config = dict(
    train_examples=39062,
    activation='celu',
    stem='single',
    beta2=0.95,
    precondition_frequency=50,
    lr_schedule='cosine',
)
Rows from block 3, named by matrix and row number. Rows with one number belong to one channel. Each number is 200 + 30 x the weight over its row's rms, rounded and kept within 0 to 999. All counts start at 0. After the name is the row's rms in percent of the matrix's.
# convs0: first width-5 conv (model.blocks.3.convs.0.weight, 240x240x5), inputs 60-79, a 5 kernel for each
# convs1: second width-5 conv (model.blocks.3.convs.1.weight, 240x240x5, transposed), outputs 60-79, a 5 kernel for each
convs0.10,086,213,195,224,216,122,265,246,247,202,200,226,176,192,166,212,177,202,236,236,272,192,167,194,224,244,231,229,208,202,187,202,215,200,220,191,189,169,186,200,236,185,242,285,179,198,163,218,208,205,233,225,210,220,212,157,207,216,207,218,196,231,262,214,195,250,161,175,213,207,171,187,173,224,210,208,161,226,185,219,188,218,217,189,186,159,196,194,184,221,275,187,200,196,200,233,201,193,191,164,206
convs0.11,091,180,246,224,166,177,169,151,167,157,191,187,150,156,230,153,180,248,204,196,219,295,151,144,237,235,166,203,214,173,241,152,216,195,183,169,170,204,202,238,172,172,176,224,196,250,205,155,243,191,207,203,233,243,205,177,162,231,244,201,179,184,208,206,206,199,165,157,162,178,208,240,219,208,158,210,199,215,203,219,208,195,152,216,221,198,208,159,208,220,225,142,197,168,170,180,216,231,205,195,228
convs0.12,097,231,238,273,281,183,189,215,255,188,176,222,195,179,209,223,227,171,200,180,267,204,194,176,185,213,151,164,180,205,196,128,207,198,183,268,169,168,232,206,174,196,127,193,191,180,200,180,194,188,187,261,175,209,169,228,212,218,192,179,251,178,166,202,196,253,210,204,173,172,219,197,226,169,136,184,218,217,216,250,188,172,147,193,196,227,160,186,222,158,127,195,173,164,164,237,221,197,204,199,235
convs0.13,105,167,237,182,238,206,211,201,153,201,176,212,183,126,271,216,189,288,172,108,223,176,239,200,229,239,237,197,186,218,203,203,193,191,169,204,185,177,209,216,190,165,263,219,201,224,195,153,207,175,223,206,205,167,213,202,195,185,181,187,219,183,206,226,199,192,202,313,153,156,233,218,249,185,191,177,233,195,279,221,130,240,227,206,217,212,199,189,177,171,184,194,181,193,169,226,246,223,175,201,152
convs0.14,088,182,176,212,196,192,213,242,242,253,198,147,216,164,197,159,216,170,191,222,202,173,142,155,153,194,234,256,270,224,183,186,264,245,205,275,222,230,269,183,151,188,201,215,172,200,188,165,215,218,167,199,200,185,194,184,156,200,188,235,213,214,205,198,232,211,199,115,218,181,223,190,194,157,159,182,153,228,193,222,220,216,226,218,220,262,214,237,190,246,238,147,189,185,192,219,157,173,199,196,231
convs0.15,122,158,172,160,229,222,188,202,192,220,242,188,172,221,163,196,217,190,219,172,198,183,211,239,194,199,200,219,217,216,233,163,234,263,139,167,215,199,197,203,177,257,148,229,238,184,246,152,197,243,177,192,195,185,193,200,243,154,165,207,236,208,192,238,209,181,193,185,129,251,223,237,181,209,262,124,252,232,202,204,164,213,169,186,224,230,208,229,209,205,225,207,182,160,212,185,200,216,206,226,167
convs0.16,088,219,256,241,165,114,152,130,207,251,215,185,223,193,174,218,236,183,159,196,201,151,168,231,186,257,213,231,169,149,236,188,241,145,181,211,222,232,186,200,201,194,235,211,214,190,239,258,196,228,237,186,176,132,180,173,220,200,184,192,226,233,206,221,202,198,209,163,224,219,214,241,219,171,161,160,197,158,189,135,203,198,247,203,202,216,178,210,168,209,216,225,194,210,181,185,204,197,234,182,171
convs0.17,090,184,239,181,169,172,183,207,267,232,217,159,224,240,221,170,119,174,180,182,227,150,221,213,228,193,235,213,154,200,140,239,217,213,228,134,210,171,180,162,220,207,234,182,209,222,274,251,188,165,152,171,175,223,163,186,224,187,208,199,254,206,212,168,192,189,222,221,199,192,140,191,173,195,198,218,221,179,216,188,234,195,181,224,197,229,201,174,181,216,222,229,258,183,234,196,235,240,232,220,183
convs0.18,107,192,199,181,195,207,204,192,164,169,192,256,193,158,247,217,233,221,150,187,137,183,220,207,154,221,251,257,187,177,191,153,195,217,156,219,237,167,185,268,176,236,144,227,244,237,195,204,165,183,192,258,162,192,217,152,228,231,221,227,127,208,158,140,136,187,259,221,187,194,223,157,241,213,239,208,236,211,214,143,152,206,177,197,194,223,192,181,180,215,202,201,214,197,197,184,188,182,198,210,247
convs0.19,102,164,215,181,197,178,213,178,245,236,177,209,160,186,232,210,203,185,229,213,199,208,213,225,209,206,117,153,185,211,206,178,176,193,178,225,154,194,226,173,190,182,212,196,237,235,249,180,184,248,222,148,221,192,239,120,171,180,240,210,275,216,200,155,239,256,148,178,159,213,195,202,208,216,225,147,189,236,218,197,195,198,203,142,155,222,211,149,194,233,270,173,163,160,242,233,157,175,158,216,180
convs0.20,088,253,216,250,156,142,226,204,208,222,207,310,242,199,206,181,178,160,222,221,176,194,207,167,230,213,196,198,234,252,213,186,217,172,188,187,264,198,181,246,214,195,212,192,221,174,215,194,184,192,158,210,208,181,201,198,166,223,206,205,190,216,188,192,220,220,170,198,203,210,217,248,177,220,198,174,195,167,138,177,211,284,216,200,176,172,261,233,227,191,177,246,151,170,180,212,166,183,263,226,218
convs0.21,105,208,223,237,137,161,141,231,214,188,170,265,119,257,210,208,181,223,192,204,176,169,217,180,176,145,198,212,212,195,200,225,216,206,234,164,191,182,221,183,162,208,189,218,212,132,214,180,153,172,150,215,180,203,185,185,179,208,199,197,224,227,175,163,190,171,232,248,234,195,236,166,212,184,165,129,153,211,178,224,200,254,223,213,198,196,254,169,220,228,160,216,178,221,221,213,172,199,123,205,202
convs0.22,106,245,194,205,173,212,197,182,199,218,201,129,198,179,147,203,213,186,166,204,176,225,196,175,154,247,162,185,169,142,224,168,228,302,171,193,208,195,214,230,165,221,217,169,184,214,224,175,165,183,197,220,194,201,225,207,191,210,173,161,232,218,196,210,237,182,182,194,178,203,253,220,178,167,220,190,198,186,241,124,189,254,224,182,179,209,183,208,223,184,198,210,195,189,256,191,227,210,196,199,170
convs0.23,117,208,218,194,229,192,219,190,209,213,204,128,288,245,139,168,212,176,242,166,136,206,179,208,253,173,213,195,183,168,185,151,294,191,160,200,214,199,166,176,207,254,188,185,230,218,219,161,159,237,185,221,212,208,174,210,218,200,212,201,212,247,178,175,228,152,233,198,221,232,212,179,218,180,244,221,235,181,195,230,184,217,172,220,177,182,260,191,212,188,168,204,180,233,215,229,159,204,177,220,214
convs0.24,096,190,215,215,215,181,218,164,171,192,242,182,193,253,193,196,146,189,206,172,223,239,186,169,210,211,173,140,253,224,161,202,138,173,173,195,214,148,197,142,184,147,184,199,194,211,210,106,197,228,236,188,213,199,115,244,193,209,220,218,173,244,231,242,214,171,215,203,196,172,170,184,212,166,209,231,211,197,173,189,163,215,187,172,159,205,179,222,179,188,232,212,211,177,211,203,205,245,224,252,233
convs0.25,101,205,187,220,176,156,226,246,220,235,197,185,148,205,227,161,203,195,191,190,162,240,262,174,184,265,133,187,223,231,193,178,164,204,185,193,187,225,215,180,182,191,152,149,238,198,203,211,227,180,210,246,213,211,216,176,188,207,242,230,158,231,179,231,177,221,226,171,181,208,187,230,171,210,181,108,215,232,236,234,233,213,235,217,252,206,207,201,216,179,212,232,187,229,185,185,165,160,181,176,196
convs0.26,094,178,199,246,232,182,207,183,171,193,251,183,207,220,186,204,197,224,189,218,175,226,162,222,195,200,198,221,192,214,187,216,197,222,213,161,198,196,139,157,233,230,175,190,198,189,200,212,156,199,217,230,125,233,199,199,190,208,193,170,191,183,220,202,187,212,185,219,224,177,258,214,206,166,175,187,220,221,169,200,206,198,166,161,227,200,265,133,136,115,251,160,215,152,232,138,168,235,178,274,217
convs0.27,119,176,217,194,190,255,184,222,253,174,196,186,182,215,193,150,175,145,268,211,205,215,239,206,196,169,226,174,187,194,219,208,156,228,241,183,243,216,222,181,173,160,230,118,224,270,179,225,152,186,183,140,242,220,178,239,173,219,228,218,193,169,206,215,233,225,193,170,210,246,163,202,213,207,213,197,204,237,148,199,215,156,217,182,217,227,220,235,209,193,185,224,218,179,145,213,193,167,193,212,196
convs0.28,108,227,212,211,172,185,165,205,175,181,207,168,241,230,132,202,165,170,240,219,227,243,187,208,192,203,183,221,225,188,193,233,155,200,274,184,178,244,223,206,220,213,133,155,333,162,210,201,204,146,178,184,184,211,148,187,207,207,214,151,277,195,174,192,165,186,181,144,212,150,234,204,208,219,203,174,215,192,204,219,141,217,207,182,216,189,195,169,241,204,225,237,186,208,259,132,185,189,187,186,195
convs0.29,103,189,257,195,167,214,198,202,155,175,275,239,234,200,212,229,216,186,199,198,189,206,200,183,200,173,174,224,171,149,148,157,193,242,225,256,209,163,198,211,199,212,206,218,228,131,244,208,190,229,240,201,174,185,200,187,227,211,215,199,203,201,213,236,212,167,150,192,202,277,197,174,215,189,203,204,269,203,155,196,202,194,227,176,164,209,166,223,243,181,172,239,221,225,217,241,143,199,221,192,177
convs0.30,104,219,171,158,180,198,235,191,196,181,170,154,195,174,153,233,211,163,212,201,186,230,192,210,239,194,217,201,209,169,205,207,256,134,237,175,139,211,221,210,178,229,242,233,162,198,203,182,212,191,204,257,168,191,240,172,201,152,215,238,167,160,213,212,240,190,242,197,178,137,148,235,193,240,229,192,186,150,201,150,231,184,221,214,238,226,266,159,209,181,178,178,188,231,225,212,184,178,176,209,207
convs0.31,093,199,157,180,227,205,228,181,228,233,227,215,152,122,248,172,196,206,175,257,166,201,269,195,181,232,244,208,230,210,199,150,192,209,246,226,184,202,221,263,228,183,235,214,179,184,199,183,197,194,231,207,180,307,201,215,202,178,171,197,226,205,228,222,206,231,203,221,242,215,181,185,211,160,216,202,205,196,197,200,172,201,194,167,202,238,189,200,162,203,245,211,183,231,225,165,193,135,197,139,214
convs0.32,114,197,256,215,164,219,157,243,233,192,194,177,236,251,133,199,186,232,103,221,212,186,197,199,133,201,148,150,181,192,219,181,251,194,248,197,189,175,213,236,223,208,197,145,180,172,161,203,145,203,199,208,212,244,175,194,182,199,195,213,192,217,177,210,214,179,261,193,177,212,190,228,153,218,177,145,204,218,207,242,161,147,170,226,263,228,201,131,244,238,225,197,225,203,184,157,256,189,187,179,195
convs0.33,111,228,204,179,243,203,181,190,228,185,186,156,235,184,200,181,162,224,218,230,184,212,179,224,198,188,212,155,236,221,226,177,207,191,192,208,192,202,191,214,182,168,234,117,245,151,224,145,160,223,186,212,251,264,188,194,189,229,160,183,205,180,227,196,213,165,198,207,230,165,203,283,230,196,170,145,192,232,156,197,176,197,225,155,222,179,244,229,193,158,144,217,195,187,221,201,209,232,194,190,207
convs0.34,092,166,159,164,170,184,264,256,217,165,165,195,193,236,196,153,183,195,166,214,191,116,195,192,162,177,170,211,237,273,214,231,184,195,178,192,202,211,196,207,208,314,193,213,166,164,200,212,167,164,217,197,200,217,208,228,206,181,224,223,217,270,213,195,176,208,236,159,183,175,242,219,163,236,181,216,158,76,220,188,224,185,189,232,270,244,192,181,249,223,166,251,223,156,182,179,159,200,179,149,156
convs0.35,117,193,210,238,174,226,205,182,182,150,212,144,253,168,274,176,195,214,138,233,243,225,182,209,200,229,222,203,200,195,212,153,241,143,214,226,225,185,168,168,202,153,260,173,187,210,158,188,199,187,233,225,175,212,233,195,192,212,197,200,212,204,233,181,182,192,170,213,176,203,256,188,189,170,233,194,189,172,231,175,200,236,202,201,173,186,233,192,186,229,169,189,197,154,204,222,187,221,209,194,168
convs0.36,093,219,212,217,172,210,209,203,240,210,232,197,156,198,204,231,233,212,187,232,233,213,221,288,246,177,194,276,199,219,187,160,241,169,166,178,194,188,199,184,228,237,258,208,227,224,186,228,238,204,210,181,233,169,189,229,211,254,177,255,171,194,153,171,139,209,157,214,127,157,167,153,190,176,239,192,211,206,209,152,206,218,224,205,196,209,188,161,190,241,161,198,237,219,192,160,172,195,143,170,192
convs0.37,092,186,225,217,194,259,192,176,225,221,223,208,208,134,197,166,224,190,196,212,143,183,239,201,245,229,194,173,189,181,217,186,234,186,218,219,231,228,240,166,213,234,205,257,199,203,217,235,197,191,205,165,198,171,219,176,210,229,207,207,166,242,247,235,262,230,218,201,183,222,227,221,194,214,162,188,181,206,205,206,192,221,189,226,263,208,161,134,145,210,196,147,191,170,185,176,212,187,279,143,206
convs0.38,102,217,203,184,185,200,223,171,221,218,218,197,201,212,217,221,189,170,202,182,214,194,184,203,163,200,175,211,196,228,170,235,155,182,234,184,227,183,232,194,181,258,233,161,152,200,202,202,185,193,151,235,198,194,183,191,156,227,251,147,243,236,171,232,191,156,227,160,221,206,185,210,184,257,238,245,216,217,223,256,129,238,226,201,186,207,221,168,195,221,232,234,179,127,225,205,201,178,232,168,203
convs0.39,103,195,221,178,223,183,223,191,181,168,160,200,224,198,187,190,204,182,232,199,209,174,135,251,238,202,225,241,191,200,206,217,205,175,136,205,181,193,208,165,200,193,178,193,200,197,199,240,147,188,191,252,187,169,239,205,210,221,202,149,178,176,194,206,185,238,175,190,280,222,227,173,164,182,175,246,224,195,229,186,186,174,202,247,202,173,171,192,220,207,156,198,263,238,181,232,204,229,197,223,218
convs0.40,087,205,143,172,199,188,213,242,243,233,235,212,178,188,180,235,231,164,224,188,231,213,254,239,231,173,155,194,213,174,201,147,209,207,223,214,191,211,205,212,267,137,232,157,179,246,166,177,208,162,213,182,247,110,256,214,177,214,201,200,209,242,228,187,217,182,218,157,230,232,184,142,146,185,194,177,274,147,147,205,155,209,178,241,227,227,223,225,225,250,191,196,209,211,203,209,241,239,208,202,105
convs0.41,094,202,196,196,201,187,158,157,172,229,208,135,165,211,239,235,269,235,137,242,227,220,156,218,182,235,199,163,190,222,238,241,181,177,215,167,184,199,234,209,210,206,205,207,212,162,205,201,192,191,218,196,174,242,195,170,161,185,201,221,254,208,193,186,180,209,205,224,155,237,226,239,197,174,208,174,146,209,195,194,218,177,205,159,206,176,142,204,201,219,193,190,180,254,202,129,149,167,184,209,177
convs0.42,095,184,195,168,195,238,246,225,201,215,139,229,148,163,229,197,184,211,235,223,189,228,198,186,215,194,184,186,210,263,221,177,129,192,197,253,192,188,176,198,169,281,190,181,255,168,176,209,201,138,202,187,156,162,218,242,189,160,175,157,241,200,170,189,227,201,181,195,208,188,165,158,175,187,153,256,239,225,231,179,190,161,182,193,188,199,202,215,211,180,132,261,185,187,195,206,155,190,233,216,262
convs0.43,099,239,204,222,219,177,172,163,137,167,164,224,203,248,129,178,215,221,175,151,191,202,218,157,197,164,208,181,202,200,174,206,137,168,201,265,183,220,254,203,178,190,198,165,196,194,208,153,189,267,173,222,170,170,159,221,193,193,229,243,224,188,209,251,203,188,231,152,174,207,191,242,213,233,175,148,227,180,206,156,197,192,177,189,241,223,209,221,209,247,191,173,159,273,191,193,216,208,201,193,157
convs1.10,106,204,187,192,212,188,210,200,192,198,169,153,143,166,210,211,210,228,190,204,201,182,157,159,193,180,173,176,160,174,175,141,182,198,266,288,179,198,230,201,187,194,207,191,226,202,211,200,165,201,190,176,191,204,206,178,245,214,181,213,192,244,204,152,140,133,210,192,185,207,218,140,208,209,190,207,226,208,210,186,203,235,218,189,184,197,167,184,209,189,202,205,175,207,223,176,235,230,192,214,203
convs1.11,094,273,163,189,209,129,170,224,173,200,178,212,168,234,188,136,200,198,181,167,172,241,209,231,215,194,182,192,183,185,136,218,161,174,182,235,281,237,226,218,197,196,214,184,209,144,248,202,219,233,192,200,201,204,117,248,246,204,202,202,163,194,223,199,211,219,222,210,240,194,180,233,208,220,206,244,152,199,198,173,186,203,205,163,225,142,200,168,199,186,202,209,186,201,132,217,225,204,228,188,191
convs1.12,093,211,184,217,166,165,193,214,207,187,182,162,196,179,182,153,225,241,228,195,199,191,187,196,260,218,226,194,244,221,195,170,225,181,214,214,203,205,232,211,230,190,227,248,190,167,261,175,181,187,160,182,236,188,193,206,195,193,181,218,161,201,196,168,183,257,169,196,174,132,179,199,216,174,215,198,236,198,163,163,253,227,237,205,188,161,167,205,215,200,209,207,209,196,175,148,209,197,152,177,138
convs1.13,097,287,256,211,159,155,217,227,229,222,158,200,177,217,226,203,195,255,171,188,206,164,199,138,213,156,202,180,233,160,167,161,223,199,213,209,191,164,198,213,198,170,214,200,174,240,186,200,244,204,220,177,169,178,204,181,236,173,201,173,181,140,153,215,175,183,187,181,233,204,214,190,211,215,224,197,245,195,225,175,147,225,153,190,244,248,204,184,207,208,202,234,215,253,235,208,214,157,211,174,197
convs1.14,087,259,244,246,209,154,168,155,211,223,201,196,192,225,186,194,223,168,181,154,208,224,237,193,231,224,178,158,199,203,240,114,214,180,182,224,178,209,192,144,208,194,203,191,159,170,198,198,199,190,222,190,227,200,189,193,204,207,226,194,204,167,191,212,211,200,202,215,209,189,147,190,110,234,193,220,182,216,170,173,266,226,187,223,234,160,223,209,152,190,177,196,269,271,248,230,241,224,199,204,139
convs1.15,114,189,216,198,209,198,168,234,168,196,223,177,268,177,224,199,241,222,163,235,159,182,177,180,186,208,180,254,186,204,179,280,207,183,160,221,189,200,222,188,213,201,186,216,213,169,179,158,195,208,190,183,200,240,208,222,219,216,219,187,204,204,189,193,197,227,256,184,198,205,175,235,228,182,232,147,176,177,239,184,163,240,166,110,271,205,190,163,198,163,213,202,177,210,195,154,187,167,211,192,249
convs1.16,092,192,234,249,211,220,209,182,216,215,200,238,241,209,189,207,197,299,244,195,190,178,188,236,243,165,229,224,207,155,146,184,203,206,261,244,180,191,237,185,195,166,182,187,211,213,178,163,188,203,237,215,235,206,232,157,217,205,214,218,215,185,212,230,238,213,221,190,207,206,186,172,215,186,197,163,181,179,196,219,212,152,160,158,132,244,237,217,223,239,261,202,237,198,201,246,212,184,174,214,195
convs1.17,095,259,233,234,213,282,193,151,174,214,172,248,164,230,232,204,197,220,255,186,184,211,237,230,194,120,201,187,178,195,203,166,214,209,187,241,243,187,192,199,188,109,190,199,127,220,181,187,185,160,199,254,199,207,188,174,227,168,200,220,162,190,205,226,158,179,201,191,207,186,226,222,225,238,200,177,155,174,167,173,198,254,181,216,230,212,200,161,197,214,187,177,212,191,188,262,190,232,234,188,148
convs1.18,107,201,170,209,235,182,214,133,197,227,196,182,211,173,209,182,194,241,214,188,222,176,244,194,199,190,241,194,227,192,208,226,192,176,161,246,189,168,195,207,223,205,199,181,236,182,169,197,223,231,172,240,192,258,220,210,168,231,185,185,261,221,227,283,272,202,237,239,218,158,121,236,238,239,163,243,196,228,180,180,168,184,190,200,226,206,206,199,168,184,217,180,191,206,248,231,221,239,161,150,214
convs1.19,108,192,190,193,205,189,197,192,182,189,213,172,202,199,192,152,174,198,206,218,207,180,245,261,215,223,225,170,208,237,183,161,152,185,184,185,166,166,127,223,214,169,212,179,219,232,179,205,205,179,182,158,171,196,192,206,205,198,235,246,167,254,187,192,194,187,159,179,160,182,175,149,216,194,228,235,138,188,230,232,181,164,225,172,190,221,205,202,228,223,188,170,209,227,181,198,211,214,206,225,221
convs1.20,088,187,218,192,217,222,180,265,200,206,166,197,166,216,216,188,204,235,211,197,153,230,186,246,165,212,179,173,141,169,231,213,220,243,170,195,272,176,177,216,153,166,193,226,191,217,239,266,194,178,202,180,180,212,248,202,198,225,191,183,199,181,217,249,209,207,241,249,192,132,136,243,247,197,213,145,226,179,218,243,169,142,192,214,216,243,261,203,197,182,190,201,217,163,171,238,189,187,189,192,160
convs1.21,108,183,225,214,208,240,210,263,204,209,209,208,212,198,257,200,221,270,247,291,162,189,226,204,144,235,225,230,218,146,123,251,205,233,177,176,219,216,193,208,182,187,213,241,196,224,210,194,244,171,289,236,232,193,226,168,239,202,205,198,144,212,204,204,164,189,174,224,180,220,228,223,242,209,204,218,171,191,215,175,155,220,160,251,166,146,270,240,202,206,165,187,195,198,171,176,200,177,155,205,207
convs1.22,103,206,175,168,224,217,199,210,169,190,190,229,223,200,206,207,183,214,202,183,213,216,188,210,138,224,187,149,213,219,179,215,205,216,213,211,182,249,192,211,162,204,266,228,207,181,225,207,213,213,182,193,164,180,230,204,208,194,223,190,202,226,181,171,213,216,188,193,271,181,178,177,179,194,229,188,230,134,183,201,215,227,187,228,212,201,188,196,204,202,171,214,186,168,195,193,235,219,228,191,182
convs1.23,111,200,218,204,199,196,243,178,178,208,176,180,213,180,216,235,219,253,139,246,167,211,210,231,207,172,256,204,211,202,191,239,228,186,127,212,248,296,225,134,234,121,215,179,259,206,215,150,141,231,231,218,233,171,227,214,215,204,172,201,218,222,152,196,251,230,167,203,197,183,217,226,181,180,220,181,216,211,193,194,233,205,195,175,224,216,181,170,198,198,216,212,147,164,226,214,193,221,226,245,225
convs1.24,102,227,221,208,177,191,176,151,224,186,216,180,202,203,208,181,224,210,221,205,218,179,195,197,244,174,243,151,190,212,219,199,185,198,215,205,209,216,231,215,220,120,180,201,139,242,199,141,250,282,180,222,253,185,168,192,197,179,228,175,214,186,153,166,227,215,245,208,217,217,231,204,191,197,223,239,188,213,213,186,191,200,200,221,162,279,175,189,193,186,197,217,208,203,204,201,221,187,204,212,125
convs1.25,103,198,194,212,211,152,299,251,226,253,193,184,246,204,197,158,162,155,159,204,230,213,174,182,185,156,185,186,133,154,213,171,184,227,228,232,196,179,221,266,210,148,143,162,206,242,171,147,182,155,187,221,151,134,215,170,197,180,193,212,197,253,236,222,230,160,201,191,209,187,180,196,188,184,176,197,178,166,187,129,199,210,212,234,149,185,183,177,203,179,189,80,154,198,214,239,232,201,234,218,200
convs1.26,103,171,170,195,172,236,157,257,188,188,225,208,167,183,194,163,218,185,223,174,192,181,205,197,182,195,128,125,205,227,277,240,171,133,193,196,195,211,248,202,194,185,221,195,174,172,132,135,173,160,181,197,264,146,217,190,171,183,210,247,274,196,205,204,185,288,251,177,192,233,181,207,231,227,243,198,207,148,263,163,214,195,164,237,151,221,143,189,165,166,227,169,158,238,194,166,232,204,226,225,219
convs1.27,109,189,175,219,197,178,193,187,160,217,196,211,102,183,207,201,196,191,159,215,167,230,145,209,186,184,219,198,243,205,203,202,177,130,240,191,235,205,220,220,257,187,192,220,189,175,198,192,272,272,246,146,230,206,177,194,241,172,186,167,218,236,181,197,180,180,194,206,152,186,154,200,209,170,244,182,217,137,180,195,226,164,176,176,194,255,221,191,262,168,161,160,206,160,180,154,167,136,197,212,218
convs1.28,108,146,197,226,190,197,146,210,218,202,209,160,228,171,210,274,183,247,159,208,241,193,213,222,236,198,217,183,231,150,190,212,220,208,232,144,210,212,167,161,145,235,109,243,222,179,166,198,225,210,178,142,223,171,189,295,179,212,230,214,290,226,216,184,165,210,229,253,164,215,150,231,200,217,187,170,219,230,150,225,185,199,187,220,190,174,182,197,171,217,215,232,159,209,187,184,144,138,201,208,252
convs1.29,102,174,200,264,243,198,198,191,227,280,182,192,209,177,195,222,193,208,260,186,173,215,196,243,179,139,152,200,188,185,209,218,178,156,205,189,173,166,197,255,238,174,165,194,224,216,248,206,208,140,158,205,171,187,131,191,206,171,191,156,224,183,224,169,197,202,215,176,227,223,181,238,169,206,158,163,179,213,190,248,204,147,243,245,211,181,208,243,180,172,240,233,191,215,187,218,216,233,201,191,168
convs1.30,103,199,225,180,145,163,209,199,206,152,204,147,210,179,205,201,201,176,196,197,223,215,184,162,304,254,141,264,234,211,226,140,195,216,125,247,229,151,188,223,151,202,193,211,240,261,168,174,191,185,155,212,214,258,189,165,209,208,202,255,202,179,186,194,198,256,169,220,230,219,177,177,183,188,220,219,218,198,204,203,229,170,201,172,157,256,208,201,183,203,200,194,231,156,193,227,233,184,222,254,193
convs1.31,097,172,159,162,180,222,181,121,163,187,171,178,166,241,231,181,185,193,234,177,218,188,190,230,168,176,208,181,206,163,222,154,178,188,214,183,216,195,241,240,227,187,172,187,219,154,181,192,185,219,183,223,223,143,190,196,160,182,183,231,208,207,221,211,217,134,211,178,201,240,161,146,188,217,216,193,156,238,244,196,126,202,194,251,199,194,203,198,207,162,150,216,171,211,146,195,196,214,191,164,200
convs1.32,100,233,232,219,173,146,198,148,218,186,195,181,184,182,219,244,165,203,244,208,194,239,243,191,178,210,258,179,185,194,247,234,162,268,150,163,228,202,179,149,216,217,223,224,171,314,192,189,238,216,204,246,208,185,239,191,236,203,141,268,183,180,240,206,191,202,167,161,210,223,240,199,220,175,230,246,158,228,221,206,194,239,146,157,236,251,184,168,156,188,172,178,213,180,182,189,213,237,205,208,233
convs1.33,110,176,201,183,216,251,179,255,221,228,205,180,227,212,193,190,227,175,247,195,181,186,187,187,214,206,180,163,190,213,157,147,213,168,169,200,200,195,185,233,195,176,161,260,105,214,180,190,234,232,259,217,222,166,196,215,171,199,210,227,223,203,187,269,208,192,185,203,168,221,254,223,260,232,226,175,241,228,235,218,199,155,208,171,176,243,205,191,221,159,177,189,164,245,194,161,243,225,239,153,204
convs1.34,095,177,202,122,187,153,202,180,192,216,226,220,169,159,196,198,161,125,208,204,201,232,194,229,237,207,229,218,252,247,203,166,200,141,203,209,204,192,227,227,165,192,230,218,217,189,175,223,260,250,183,197,219,225,190,201,152,226,231,197,198,177,219,220,214,211,242,153,222,191,123,218,169,182,172,151,230,228,186,235,169,243,241,196,183,179,199,235,191,216,208,197,180,218,219,185,209,184,163,171,149
convs1.35,123,215,172,155,209,229,182,218,188,201,189,159,224,284,206,217,175,251,192,193,205,189,195,178,207,194,269,211,138,177,131,219,180,248,200,169,235,159,196,197,248,226,210,244,168,225,164,190,206,261,220,190,172,199,208,174,248,188,230,202,183,148,192,295,247,215,242,221,138,183,182,214,197,187,172,194,221,143,235,185,196,125,221,202,231,216,225,240,145,202,206,212,208,190,161,207,157,196,197,222,226
convs1.36,092,268,223,230,207,179,204,214,213,208,191,163,212,160,185,173,203,203,187,207,184,161,184,138,180,215,188,146,196,205,175,175,209,172,192,181,241,188,195,220,165,201,216,209,196,206,221,251,218,234,138,149,169,185,215,152,208,232,233,245,208,210,177,131,227,233,216,251,209,193,174,226,271,253,228,225,132,222,163,137,151,188,157,187,201,209,202,179,195,198,256,169,178,177,219,200,225,191,193,182,225
convs1.37,094,183,200,200,161,211,148,185,220,220,247,243,157,192,212,167,188,186,184,191,199,194,182,158,170,234,155,128,226,196,252,238,230,233,252,234,147,192,181,173,157,218,156,217,210,199,189,212,242,174,186,218,202,176,231,217,186,213,203,184,211,212,179,175,165,179,200,208,254,208,201,179,219,167,248,230,190,212,131,175,246,146,166,245,222,228,208,176,224,194,232,209,226,222,204,155,170,182,199,182,223
convs1.38,099,171,206,229,179,217,269,210,161,177,188,190,223,187,261,184,187,230,171,189,177,222,202,175,225,205,197,226,243,177,111,227,216,227,264,172,229,164,195,220,142,200,217,200,204,223,186,253,216,165,175,253,215,207,175,249,193,270,173,241,195,175,196,204,204,204,242,175,190,177,159,144,211,240,217,221,212,119,169,209,178,161,176,229,175,133,217,218,203,207,139,212,210,213,203,177,197,217,187,164,175
convs1.39,101,167,183,223,203,233,190,208,191,189,260,185,174,188,177,262,209,208,244,219,199,210,205,221,239,188,155,175,194,124,224,184,242,179,195,183,187,222,161,190,232,166,214,149,181,183,193,208,203,202,212,209,179,242,271,189,203,168,221,165,198,165,278,228,234,240,232,195,179,188,181,193,226,252,212,224,206,186,197,225,163,230,197,202,195,196,231,214,214,212,211,193,211,164,161,180,153,243,206,161,163
convs1.40,092,190,161,210,241,227,207,198,203,188,235,189,179,234,187,179,175,201,183,189,197,197,213,141,131,209,159,224,180,206,161,194,174,154,207,206,219,210,162,247,240,149,150,187,210,227,210,207,180,187,162,162,128,226,203,205,196,187,217,185,191,209,196,188,186,205,204,154,189,217,257,233,205,144,211,202,189,149,198,234,193,221,220,198,175,160,220,227,181,156,134,133,181,190,181,222,193,160,237,198,243
convs1.41,096,153,226,211,216,224,188,211,162,246,215,139,205,215,177,198,227,175,244,180,203,204,169,138,235,175,179,154,249,258,178,267,220,178,227,186,202,190,231,200,227,243,216,235,234,145,180,208,230,218,167,214,247,172,171,262,158,145,187,187,223,199,172,267,213,202,172,168,249,218,229,180,188,208,217,197,177,197,202,153,146,141,231,170,160,197,177,211,159,172,232,224,204,164,202,121,201,140,154,143,179
convs1.42,097,241,187,154,166,163,130,242,189,173,201,190,143,258,166,185,179,174,216,199,189,199,188,170,150,196,199,213,214,192,184,168,215,202,218,223,185,231,233,197,205,230,169,186,213,173,228,156,174,165,189,254,211,255,185,215,180,209,224,204,159,187,225,203,168,154,183,225,239,195,191,167,242,216,202,228,207,252,186,167,163,219,238,228,186,211,222,224,200,171,193,236,157,182,216,166,209,216,176,180,149
convs1.43,102,228,237,201,174,183,186,229,221,211,202,235,234,213,230,199,245,252,181,253,197,262,208,197,205,164,234,233,189,229,207,185,206,162,183,164,205,171,136,202,220,185,170,200,219,166,209,167,161,192,228,176,227,161,241,188,228,191,155,188,226,275,250,255,190,156,174,206,240,196,207,173,181,156,211,239,182,192,202,209,194,192,133,203,233,178,206,170,189,228,232,178,196,188,187,209,201,208,247,239,173